{"model": "masked spectrogram model", "n_mels": 64, "input": "log_mel", "method": "simmim", "loss": "l1", "channel_attention": "eca", "optimizer": "muon", "epochs": 117.0}
Rows from block 6 of a small masked spectrogram model, named by matrix and row number. Rows with one number belong to one channel. Each number is 128 + 24 x the weight over its row's rms, rounded and kept within 0 to 255. All counts start at 0.
After each channel's rows are labels from the 100 clips, of 14848, where the channel reaches its highest value: "lies over" is the class under the peak; "strongest on" is what is common among them. Only what is clearly more common there than usual is listed. The data: melodies that start on their tonic, played by one synthesised instrument. In brackets: how many of the 100.
# convs0: first 3x3 conv (model.blocks.6.convs.0.weight, 288x192x3x3, each kernel summed), inputs 96-127
# convs1: second 3x3 conv (model.blocks.6.convs.1.weight, 288x288x3x3, transposed, each kernel summed), outputs 96-127

convs0.156 [130 126 132 118 155 122 129 102 121 122 132 126 155 141 145 132 126 125  90 126  94 155 123 110 129 135 108 119 107 152 105 142]
convs1.156 [ 71 136 169  82 147 138  82 137 116 115 121 163  99 132 112 134 128 147 162 115 145 180 124 150 126 130 143 146  97  92 173 111]
lies over: G#4 (40); G#5 (27)
strongest on: the note G# (99); pace: fast (65); tonic: G# (27)

convs0.128 [ 56 102 118 154 145 140 139 110 127 125 121 137  91 113 140 126 140 141 102 137 108 116 126  99 158 115 116 151  90  91 122 111]
convs1.128 [105 129 110 139 134 142 159 126 110 120 145 139 129 130 144 115 123 132 158 115 150  97 120 129 163 141 128 149 104 119 123 133]
lies over: F#4 (52)
strongest on: the note F# (100); the note C# (70); tonic: F# (35)

convs0.196 [116 150 129 139 140 133 144  98 144 128 134 126 136  98 131 129 128 111 103 144 131 101 106 163 110 122 155 104 115 145 124  98]
convs1.196 [136 135  93 126 117  94 168 125 129 122 141 102 165 151 140 138 154 145 133 158 145 137 121 153 125 142 122 121 132 103 142 138]
lies over: A#5 (26)
strongest on: square lead (53); clarinet-like (36)

convs0.182 [112 123 139 130 120 111 132 128 122 124 136 156 145  77 130 126 132 111 125 122 138  89  87 220 113 130 183 168 141 119 114 103]
convs1.182 [147 144 116  94 108  95  94 147 125  91 151 170 124 138 127 116 144 176 126 168 153  88 122  87 144 137 125 139 161 135 137 101]
lies over: G5 (32)
strongest on: the note G (68); clipping (42); vibraphone-like (30)

convs0.238 [124 142 126 111 121 116 130 170 171 130 124 105 148 141 165 134 139  96 106 144 127 125  99 127  92 136 171 120 152 141 113 119]
convs1.238 [103 138  85  57 167 112  89 147 125 130 141 115 125 125  94 144 103 186 128 143 140  96 134 166 126 122 131 146 100  78 114 144]
lies over: G#4 (42)
strongest on: the note G# (85); clipping (43); square lead (35); instrument: clarinet-like (29)

convs0.265 [140 114  82 126 130 119 126 131  88 125  93 149 144 115 139 115  98 103 137 156 125 120  99 147 107 134  39 128 122 132 109 133]
convs1.265 [120 102 109 129 104 129 152 122 150 113 126 105 143 165 148  63 154 177 101 175 117 126 129 103 142 144 110 140 134  99  87  97]
lies over: F4 (49)
strongest on: vibraphone-like (81); the note F (66)

convs0.262 [108 129 128 141 109 144 144 119 121 162 107  96 186 125 153 132 116 100 113 125 160 130 123 123 125 104 120  75  39  76 138 125]
convs1.262 [109 123 120  97 118 130  63 103 121 116 112 109 102 123 135 134 129 148 128 120 145 103 130 141 128 116 140 145  91 121 141 164]
lies over: C#5 (39)
strongest on: the note C# (66); pace: fast (63); bell-like (32)

convs0.14 [ 82 123 131 152 155 138 151 141  89 134 131 137 145 114 167 118 116  94 151 121 106  87 108 154 143 111 152 152 152 125 131 109]
convs1.14 [131 118  90 118 101 138 100  86 120 142 192 114  86 116 114 128 145 145 130 146 160 147 128 107 150 140 130 132 106 123 122 124]
lies over: F4 (31)
strongest on: square lead (39)

convs0.236 [127  88 111 135 136 132 138 137 112 120 125 118 115 105 128 111 120 124 118 103 117 146 113 128 129 150 132 103 155 118 151 143]
convs1.236 [133 128 159 106 116 102 149 161 127 172 128 134 124  82 135 113 129  78 157 182  95 153 153 128 135 134 119 139 123 161 154 122]
lies over: D#4 (47)
strongest on: the note D# (67); marimba-like (58); vibraphone-like (39)

convs0.112 [111 110 122  79 108 109 122 149 133 140 120 121 171 150 179 139 122 102 167 163 148  46 110 130 113 101 160 122 138 128 133 110]
convs1.112 [169 133 142 203 117 124 149 145 127 130 124 118 138  94 131 122 133 120 128 143 124 130 135  75 121 138 123 123 102 125 103 136]
lies over: F4 (58)
strongest on: the note F (73); clarinet-like (32); square lead (26)

convs0.210 [ 82 124 145 137 134 100 116 120 125 144 136 120 107 112 153 129 127  86 125 133 128  67 120 107 149 148 123  72  52 125 130 129]
convs1.210 [242 111  65 135 130 132 139 120 123 121 137 134 135 141 146 137 126 114 133 140 151 126 141 137 138 136 133 132  93 121 159  92]
lies over: E4 (67)
strongest on: the note E (99); the note B (68); tonic: E (28)

convs0.228 [142 122 129 135 140 111 135  96 120 120 115 145 108 154 144 125 109 115 127 122 126 121 104 157  83 180 117 111 123 173 132 137]
convs1.228 [130 113 110  79 143 134 101  66 126 157 163 143 130 146  86  80 154  60 110 124 124 177 119 116 149 158 138 120 117  81  90 110]
lies over: G5 (66)
strongest on: the note G (83); pace: fast (61); tonic: G (29)

convs0.35 [149 114 149 143 121 126 123 124 110 142 119 111 152 127  82 127 128  67 106 137 134 187 118 167  91 130 132 128 108 118 126 121]
convs1.35 [ 93 134 158 113 139 131 101 104 117 105  99  78 127 146 140 117 124  95 117  53 148 142 131 157  93 114 124 130 190 118 137 148]
lies over: G5 (38); G4 (30)
strongest on: the note G (90); pace: fast (62); tonic: G (33)

convs0.233 [122 109 153 111 135 153 187 147 155 153 109 127 140 139 135 153 123 133  88 102  73 115 102 105 123 143 137 147 120 127 126 130]
convs1.233 [110 107  97 122 128 135 160 127 122 132 136 114 127 147 147 138 143 130  92 140 171 140 140 138 107 101  54   0 142  71 143 140]
lies over: no note (60)
strongest on: staccato (77); organ-like (26)

convs0.25 [143 139  80  98 136 150 205 115 151 111 141 150 141 142 126 119 134 137 132 119 118 138 126 139 115 134 130 144 127 124 166 150]
convs1.25 [130 131 121 129 148 132 145 129 123 133 133 131 117 176 166 126 133 150 134 114 160 135 125 144 146 131 158   0 127  74 139 136]
lies over: no note (57)
strongest on: staccato (95); sine tone (31)

convs0.64 [ 87 138 120 125 114 124 115 129 131 150 135 116 155 149 116 130 125  85 122 146 127  39 131 118 147 105 118  63 117 166 134 140]
convs1.64 [ 92 138 152  59  91 119 123 131 110 116 139 127 145 157 129 108 141  80 108 132 114 141 135 105 126 116 132 135 139  97 190 130]
lies over: E5 (48)
strongest on: the note E (68); pace: fast (64); square lead (33)

convs0.20 [123 129 138 141 121 122 126 111 117 152 120 118 147 154 147 139 129 160 123 130 130 115 122 125 151 120 117 146 159 124 114 107]
convs1.20 [142 120  95 157 117  89 174  64 123 110 141 103 151 116 110 126 110 161 114 141 112 100 130  68  92 130 118 128 114 132 138 103]
lies over: A4 (35)
strongest on: bell-like (75)

convs0.235 [ 71 133 143 110 123 153  99 130 128 102 146 137 179  90  92 109 135 123 160 134 115  57 110 109 158 126 120 158 155 121 130 120]
convs1.235 [ 63 138 203  62 154 123 137 110 128 131  52 139 113 135 123 120 138  94 144 119 158 114 112 127 126 103 123 116  71 125 128 124]
lies over: A#3 (41)
strongest on: the note A# (100); pace: fast (70); tonic: A# (26)

convs0.90 [147 130 129 133 117 106 115 131 116 127 127 141 195 116 187 131 143 130 115 142 126  64 118 112 179 133 131  86 155 122 136 127]
convs1.90 [ 62 148 132 146 115 148 100 123 130 134 167 128 135  96 125 121 142 137 131 129 119 156 146 128 147 125 144 135  97 125 122 127]
lies over: C5 (56)
strongest on: the note C (99); pace: fast (64); tonic: C (29); organ-like (28)

convs0.185 [106  84 145 170 144 106 120  93 129 165 102 112 143 158 140 121 140  99  96 157 104 131 118 125  57 139 133 125 102 140 148 109]
convs1.185 [163 124 156 153 122 138 156 118 133 106 155 128 186 114 119 117 127  86 131  92 167  86 125 155 115 119 138 119 125 145 149 109]
lies over: B5 (25)
strongest on: the note A (72); the note B (68); the note E (67); vibraphone-like (31)

convs0.178 [122 142 113 132 113 138 117 116 127 110 144 129 134 155 160 120 116 119 113 126 122 123 114 127 113  81 129  86 144 179 107 123]
convs1.178 [129  95 129 147 114 122 103 167 110 167  98 106  84  80 102 130 137 144 148 134  82 143 143 159 109 140 143 139 100 134 111  97]
lies over: F6 (28)
strongest on: pace: fast (65)

convs0.150 [108 115 136  95 109 114 129 103 131 119 148 120 162 118  88 109 133 137 167 148 142 130  99 120 107 130 136 115 126 109 142 116]
convs1.150 [105 144 158 118  98 159 118 105 114 102 111 124 135 169 132  98 118 131 119 146 164 109 149 141 137 124 140 139 179 140 138  82]
lies over: F5 (38)
strongest on: the note F (87); the note A# (69); organ-like (33); bell-like (27)

convs0.67 [130 129 126 125 143 146 152 123 141 122 153 150 175 125 160 153 118 109 137 125 133  85 116 179 105 122 134 148 148 140 127 131]
convs1.67 [179 159 129 106 104 124 186 104 110 144 123 144  70  90  90 114 151  94 116 198 148 157 133 121 143 150 135 144 146 127 118 116]
lies over: F#4 (28)
strongest on: organ-like (82)

convs0.170 [116 131 144 127 156 105 127  83 139 140 102 144 122  80  95 136 117 150 145 134 127  83 111 114  87 134 111  86 108 161 122 128]
convs1.170 [157 125  80 148 126 138 187 159 130 137 119 122 116 121 141 119 137 111 118 156 143 122 131 120 142 120 121 125 100 121 140 124]
lies over: E5 (61)
strongest on: the note E (86); the note B (69); tonic: E (26)

convs0.40 [193 140 142 128 135 136 145 139 121 140 109 107 144  69 147 138 117 136 156 111 132  91 109 137 131 117 139 124 126 131 150  82]
convs1.40 [ 91 143 129 106 135 131  68 112 127 130 138 120 114 128 116 131 136  85 136 135 108 150 117 146  85 132 125 131 109 137 116 118]
lies over: G5 (63)
strongest on: the note G (90); organ-like (28); tonic: G (28)

convs0.4 [121  94 131 127 150 121 109 100 131 160  92 115 160 176 149 136 136 101  84 145 125  91 125  97 165 124 138 151  81 115 123 120]
convs1.4 [128 130 124  76 123 144 129 142 116 117 138 116 128  93 129 155 133 135 102  84 137 158 113 141 176 126 110 133  66 114  98 122]
lies over: A5 (54)
strongest on: the note A (97); pace: fast (62)

convs0.69 [ 82 131 117 144 132 137 131 148 148 117  97 123 198 159 119 114 100 119  77 129 165 107 115 135 181 129 138 130 151 154 144 139]
convs1.69 [125 135 105 122 121 132 179  94 125  87 128 136 134 104 135 107 132  81 124 150 145 132 119 105 132 137 135 138 149 111 100  77]
lies over: C#5 (53)
strongest on: the note C# (79); vibraphone-like (43); bell-like (29)

convs0.32 [172 139 129 166 132 145 143 138 127 146 126 135 152 134 139 134 125 141 101 102 121  89  85 107 149  89 104 114 209 171 120 113]
convs1.32 [124 158 158 153 138 106  50 138 142  97 121 118  78 163 155 152 112 166 120  78 100 121 103 119 101 107 155 133  99 150 147 121]
lies over: F3 (41)
strongest on: the note F (65)

convs0.53 [114 133 131 132  95 133 137 113 131 143 144 128 148 123 127 138 144 137  79 138 132 113 112 130 146 121  76 148 151 115 147 103]
convs1.53 [118 147 143 111 130 145 140 105 107 160  80 124 209 112 112 111 115 157 135 151 157 118 158 114 144 153 125 141 159 106 136 161]
lies over: F4 (26)
strongest on: bell-like (60)

convs0.263 [143 129 178 118 132 134  94 103 135 125 140 119 140 136 167 121 123  92 134 116 135 171  76 146 129  85 126 132 144 104  94 112]
convs1.263 [ 98 120 134 124  98 151 117 110  64 142 140 106 160  86  95 101 145 148 117 128 185 135 125  85 127  65 134 119  97 107 160 124]
lies over: B4 (27)
strongest on: pace: fast (61); vibraphone-like (47)

convs0.165 [122 124  79 128 134 126  87 110 106 149 136 158 104  73 152 126 110  93  95 114  73  89  96 150 128 137  81 130 101 139 117 134]
convs1.165 [116  95 105 145 149  78 122 125 140 131 130 134 157 129 147  84 123 135 102 141  90 146 156 134 100 116 123 144 114 118 123 144]
lies over: B4 (55)
strongest on: the note B (80); pace: fast (74); the note F# (67)

convs0.107 [ 74 154 127 110 140 115 124 148 100 110 142 133  84 127  97 117 113 113 125 113 120  96 106 141 121 105 133 121 194 184 139 114]
convs1.107 [ 94 126 146 113 145 142  92 118 124 117 112 136 154 129 129 126 138 109 113 156 107  96 120 119 112 104 134 148  95 130 113 101]
lies over: F#5 (37); F5 (30)
strongest on: pace: fast (76); the note F# (72); vibraphone-like (43); tonic: F# (29)

convs0.120 [109 125 130 106 111 120 123 147 122 126 125 142 125 154  99 134 140 113 144 168 105 139 118 154 120 110  64 121 102 150 146  64]
convs1.120 [151 113 116 144 145 140 134 118 127  96 127 176 160  96 131 109 168  98 138 137 165 191 136 138 108 128 150 134 153 194 183 124]
lies over: A#3 (28)
strongest on: pace: fast (69); clarinet-like (25)

convs0.270 [ 56 107 115 147 137 170 115 133 137 126 159 139  89 142 138 142 128 102 125 138 124  87 115 151 144 149 122  87 149 149 132 122]
convs1.270 [ 77 127 164 109 135 155 120 135 122 123  78 117 162 122 118 142 133 102 147 170 155 120 121 103 158 130 139 142 103 133 169  69]
lies over: F4 (35)
strongest on: the note F (80); pace: fast (69); tonic: F (25)

convs0.34 [ 65 123 165 146 155 128 110 139 140 141 144 144 155 118  94 135 128 159 112 147 146 135  87 150 128 149 148  80 139 151 136  82]
convs1.34 [110 126 151 113 138 140 133 105 148 115 111 137 108 137 150 126 100 137  93 117 103 156 134 125 141 153 126 148 153 166 102 130]
lies over: D5 (62)
strongest on: the note D (79); vibraphone-like (67); marimba-like (33); tonic: D (25)

convs0.212 [136 139 117 153 132 125 123 114  91 117 128 119 130 157 103 142 138 111 114 126 134  95 117 135 161  94 132 131 122 105 141 113]
convs1.212 [ 99 145 105 142 136 157 160  91 121 150 120 146 121  88 157 124 147  92 122 150 150 114 109 155 159  99 124 142 110 107 136 135]
lies over: G5 (33)
strongest on: bell-like (100)

convs0.160 [127 133 107 138  86 133 131 135 116 121 109 143 142 123 147 129 122 127 171 140 117  93 119 110 126 138 111 106 135  97 111 123]
convs1.160 [119 120 101 137 125 149 153  92 130 128 180 101 131 107 130 117 142 170 131 125 140 138  99 148 124 136 133 144 127 123 129 135]
lies over: C5 (26); E4 (25)
strongest on: pace: fast (63); square lead (42)

convs0.63 [106 126 130 137 118 122 126 103 233 110 123 149 105 147 128 135 184 115 129 141 129 122 101 173 155  82 119 129 143 152 192 135]
convs1.63 [121 119 127 129 104 148 197 121 119 127 116 129 210 137 121 134 142 119 132 179 161 133 131 119 128 145  84 132 139 140 106 192]
lies over: G4 (28)
strongest on: marimba-like (40); harpsichord-like (30); vibraphone-like (28)

convs0.19 [121 138 121 158  89 108  97 103 177 129 120 135 150 137 130 140 140 107 132 137 109 134  93 144 140 161  96 122 159 137  88 119]
convs1.19 [134 128 122 137 134 136  99 126 138  96 124 164 119 126 105 161 135 135 164 160 163 158 137 147  57 151  91 148 150 155 148 143]
lies over: G4 (33)
strongest on: vibraphone-like (65); marimba-like (30)

convs0.16 [126 141 132 126 115 113 130 123 133 151 147 123  84 144 109 168  87 114 129 140 130  99 115 123 156 146 101 129 136  71 131  97]
convs1.16 [128 144 117 134 105 123 209 115  86 156 100  97 136 130 148 149 129 156 117 114 112 130 188 105 133 142 126 109 143  81 104 110]
lies over: F#5 (33); F5 (28)
strongest on: square lead (62); clarinet-like (36)

convs0.268 [162 125 139 148 137 120 102  93 150 118 133 147 159 104 107 122 118 108 132 169 107  67 117 111  93 123 113 125 126 103 126  99]
convs1.268 [147 110  86 120 136 140 147  97 110 138 123 113 139 126 136 136 120 150 140 141 133 186 145  77 149 118 120 144 118 118  87 130]
lies over: B4 (70)
strongest on: the note B (96); the note F# (67); pace: fast (61); tonic: B (26)

convs0.159 [200 120 138 143 159 101 113 142 139 162 140 101 136 116  80 160 117  68 112 112 134 100 118 144 123 144 126 108 117 102 126 133]
convs1.159 [121 150  94 131 110 141 145 152 111 131 142 146 106 160 103 130 143 135 114 106 134 185 109 173 114 129 144 136  97 143 164  90]
lies over: E5 (32)
strongest on: vibraphone-like (63); marimba-like (34)

convs0.65 [124 130 131 107 186 129 121 114 106 132 141 128 102 114 107 156 148 121 107  96 113  88 113 120  97 179  65 146 118 116 115 123]
convs1.65 [118 126 121 104 135 121 221 122 112 107 121 104 180 153 137 149 108 147 111 160  86 134 127 118 137 124 124 154 119 177 147 169]
lies over: D5 (26)
strongest on: organ-like (90)

convs0.284 [130 147 117 157 102 115 131 135 158 147 128 107 161 111 136 139 112  88 119 157 123  91 114 147 197 166 112 162 151 125 121 134]
convs1.284 [114  95 111  90 134 137 153 151 151 156 125 154 130 182 117 122 119  99 108 108 110 147 126 152 140 162 125 157  80 107 144 161]
lies over: D6 (30)
strongest on: the note D (72); pace: fast (65)

convs0.39 [ 95 115 135 144 139 115 134 127 136 152 130 131 110  77 163 123 137 102 183 105 135  53 114 144 130 132 135 118  56 117 127 116]
convs1.39 [136 113  42 150 123 139 146 113 130 142 111 117 124 119 123 131 131 169 128 103 154 138 132 130 141 110 147 142  78 123 140 129]
lies over: F#4 (38); F#5 (31)
strongest on: the note F# (97); vibraphone-like (32); tonic: F# (32)

convs0.192 [139 139 138 107  93 114 131 133  52 103 143 119 109 102 110 126 113 147 133 191 118 145 126 103 107 114 102 136 145 131 116 110]
convs1.192 [111 126 108 166 111 153 220 144 131 151 115  85 173 134 146 116 143 122 156 119 146 159 114 163 121 114 137 137  68 120 129 106]
lies over: A3 (26)
strongest on: marimba-like (60); vibraphone-like (35)

convs0.163 [141 108 133 104 175 137 123 128 127 115 119 143 133 138  96 157 120 120 134 125 145 121 123 131 116 134 110 151 118 151 115 115]
convs1.163 [123 140  94  96 116 114 132 169 119  93 123 166 153 135 135 155 139 133 122 121 158 121  95 182 110 139 136 141 110 119 141 151]
lies over: G5 (35)
strongest on: vibraphone-like (62); marimba-like (38)

convs0.199 [142 127 122 133 132 124 137 117 119 101 142 131  76 141 151 140 147 153 121 117 114  98 113 119  95  85 132 137 110 129 122 155]
convs1.199 [ 81 112 137 117  75 108 142  75 124 100 138 134 103 128  71 102 108 145 146 169 113  72 122  64  97 116 182 125 112 133 129 111]
lies over: F#6 (27)
strongest on: sine tone (38); flute-like (28)

convs0.214 [143 119 119 118  93 105 131  85 119 101 129 121  76 116 129 123 116 122 116 134 132 153 109 141 156 105 145 117 115 173 137 148]
convs1.214 [132 129 132 150 129 138 203 160 158 123  67 116  90 136 110 129 142 180 125 122 125 107 149 109 132 136 128 138 121 101 144 171]
lies over: G4 (34)
strongest on: pace: fast (85)

convs0.85 [ 98 147 136 138 156 124 129 124 148 135 134 118 118 133 116 128 145 142 120 135  76  80 112  56 128 116 117 142 121 143 173 113]
convs1.85 [151 139 170  61 140 124 145 155 118 118  96 167 112 120 107 128 127  87 109 160 114 125 125 103 142 120 124 130 166 109 121 154]
lies over: F5 (74)
strongest on: the note F (100); pace: fast (64); tonic: F (29)

convs0.76 [ 94 125 128 117 136 146 121 135 115 154 133 135 162 144 145 138 135 138  91 134 115 165 119 153 122 130 135  83  86 120 116 138]
convs1.76 [ 65 144 119  87 140 140 115 130 131 138  96 168 127 123 135 132 131 111 106 122 157 163 140 139 116 153 121 121  59 131 104 150]
lies over: C#4 (40); G#4 (37)
strongest on: the note G# (82); the note C# (71); sine tone (35)

convs0.81 [ 95 123 120 140 103 145 107 151 129 124 109 141 167 152 116 127 139 100  87 152  93  91 102 117 119 135 142 132 107 178 126 111]
convs1.81 [121 125 123 128 122 124 167 135 110 142  37 124 120 114 115 136 147 129 136 135 148 135 159  83 142 138  97 128 153 114  98 151]
lies over: A4 (58)
strongest on: the note A (79); square lead (62); clarinet-like (29)

convs0.250 [ 80 121 146 131 110 135 115 135 130 127 106 118 143 133 132 128  61 149 103 130 147  78 100 111 117 163 138 106 135 176  95 126]
convs1.250 [ 85 140  81 138 145 149 165 160 153 155 103 112 177 115 129 148 153 104 152 130 151  98 114 138 140 145 149 151 100 105 151 169]
lies over: G5 (38)
strongest on: vibraphone-like (41); marimba-like (38)

convs0.189 [132 168 143 126 120 139  77 135 122  70 112 117 105 126 143 121 111 110 126 133 125 133 115 142 130 174 144 135 148 127 111 115]
convs1.189 [134 126 109 137  31 156 172 131 145 212 123  72 114 113 101  83 114 177 113 148 135 138 124 143 108 196 130 124 129 167 100 123]
lies over: no note (70)
strongest on: clipping (49)

convs0.171 [145 126 130 125 135 149 110 144 129 149 110 113 167 170 127 118 126 112 123 143 117  87  64 117  83 134 139 113 163 151 133 125]
convs1.171 [113 133 165  68 146 142 183 127 134 112  93  97 121 132 121 156 115 115 114 117 141 111 110  95 131 106 117 140 143 138 141 131]
lies over: F4 (50)
strongest on: the note F (88); pace: fast (70); tonic: F (29)

convs0.119 [ 84 121 128 136 131 141 128 109 133 112 107 128 145 167 133 128 105 124 109 192 129 112 125  95 120 124 128  97  95 151 130 126]
convs1.119 [124 144 106  97 144 133 147 124 133 106 118 135 153 126 138  92 117 124 158 164 127 126 149 106 134 135 130 135  86  61  99 130]
lies over: A4 (69)
strongest on: the note A (93); the note D (65); pace: fast (62)

convs0.49 [171 141 155 100 130  98 100 108 121 163  91 110 154  57 149 130 113 139 106 133 130 170 102 122 141 134 133 117  85 152 115 143]
convs1.49 [157 139 145  90 124 156 101 106 117 127 141 145 138 112 128 110 129  85 134 115 134 160 110 121 123 135 111 110 129 109 144 116]
lies over: G4 (44)
strongest on: the note G (80); bell-like (53); tonic: G (34)

convs0.287 [ 96 126 126 151  98 146  80 123  60 123 145 137 135 122 152 159 139 108 126 186 148  99 107 117 140 169  98 138 139 114 135 115]
convs1.287 [135 140 125 126 117 156  78 108 162 112 126 123  73 100 159 152 151 123 103 153 166 121 113 119 153 153 124 109 114 141 145  85]
lies over: D#4 (33)
strongest on: pace: fast (63); marimba-like (41); vibraphone-like (40)

convs0.3 [158 129 144 128 148 130 136 117 112 145 110 101 141 145 160 150 112 118 105 149 130 185 119 157  35 138 103  79 146 137 149 105]
convs1.3 [ 60 151 138 115 135 139  93 130 117  95 125 101 121 117 140 131 134 116 155 139 155 171 146 131 146 147 130 136 128 106 108 117]
lies over: D5 (46)
strongest on: the note D (98); the note A (67); pace: fast (61); organ-like (25)

convs0.234 [107 126 126 145 127 138 140 115 151 143 136 130 160 136 146 121 141  86 118 149 116 110 121  96 133 127 125 111 179 119 145 146]
convs1.234 [101 116 123 135 164 147 105  93 131 127 176 100 116 110 134 125 138 102  82 144 108 152 108 141 129 155 124 136 101  76 139 173]
lies over: E6 (39)
strongest on: tonic: E (25)

convs0.89 [152  98 131 148 148 158 126 137 126 116 118 112 138 167 114 135 132 123 112  94 128 142 120  99 207  99 105 133  65 102 116 109]
convs1.89 [129 149 142  89 136 126 153 162 144 147  40 142 131 179 150 133 133  99 121  94 139 164 152 111 128 133 117 137 111 134 141 145]
lies over: G4 (31); G#4 (30)
strongest on: pace: fast (67); vibraphone-like (55); marimba-like (28)

convs0.147 [118 125 109 121 101 135  85 119 135 114 150 133 118 129 122 140 140  80 118 137 159 146 120 134 125 138  65 113 124 140 135  73]
convs1.147 [124 119 190 144 126 117 216 142 124 190 123  17 147  97 134 101 119 170 104 156 143 135 106 123 142 151 106 123 132 127 142 130]
lies over: D#4 (27); E4 (26)
strongest on: harpsichord-like (30); saw pad (28)

convs0.221 [164 120 117 146 115 126 147 139 128 118 132 145 125 105 121 140 116 107 156 136 124  40 118 123 117 119 118 113 171 125 132 120]
convs1.221 [143 152 135  75 112 141 152 142 117 148  87 142  90 126 120 111 110 102 111 116 142 165 131 153 146 118 135 123 157 128 142 146]
lies over: B5 (33); A#5 (26)
strongest on: bell-like (31)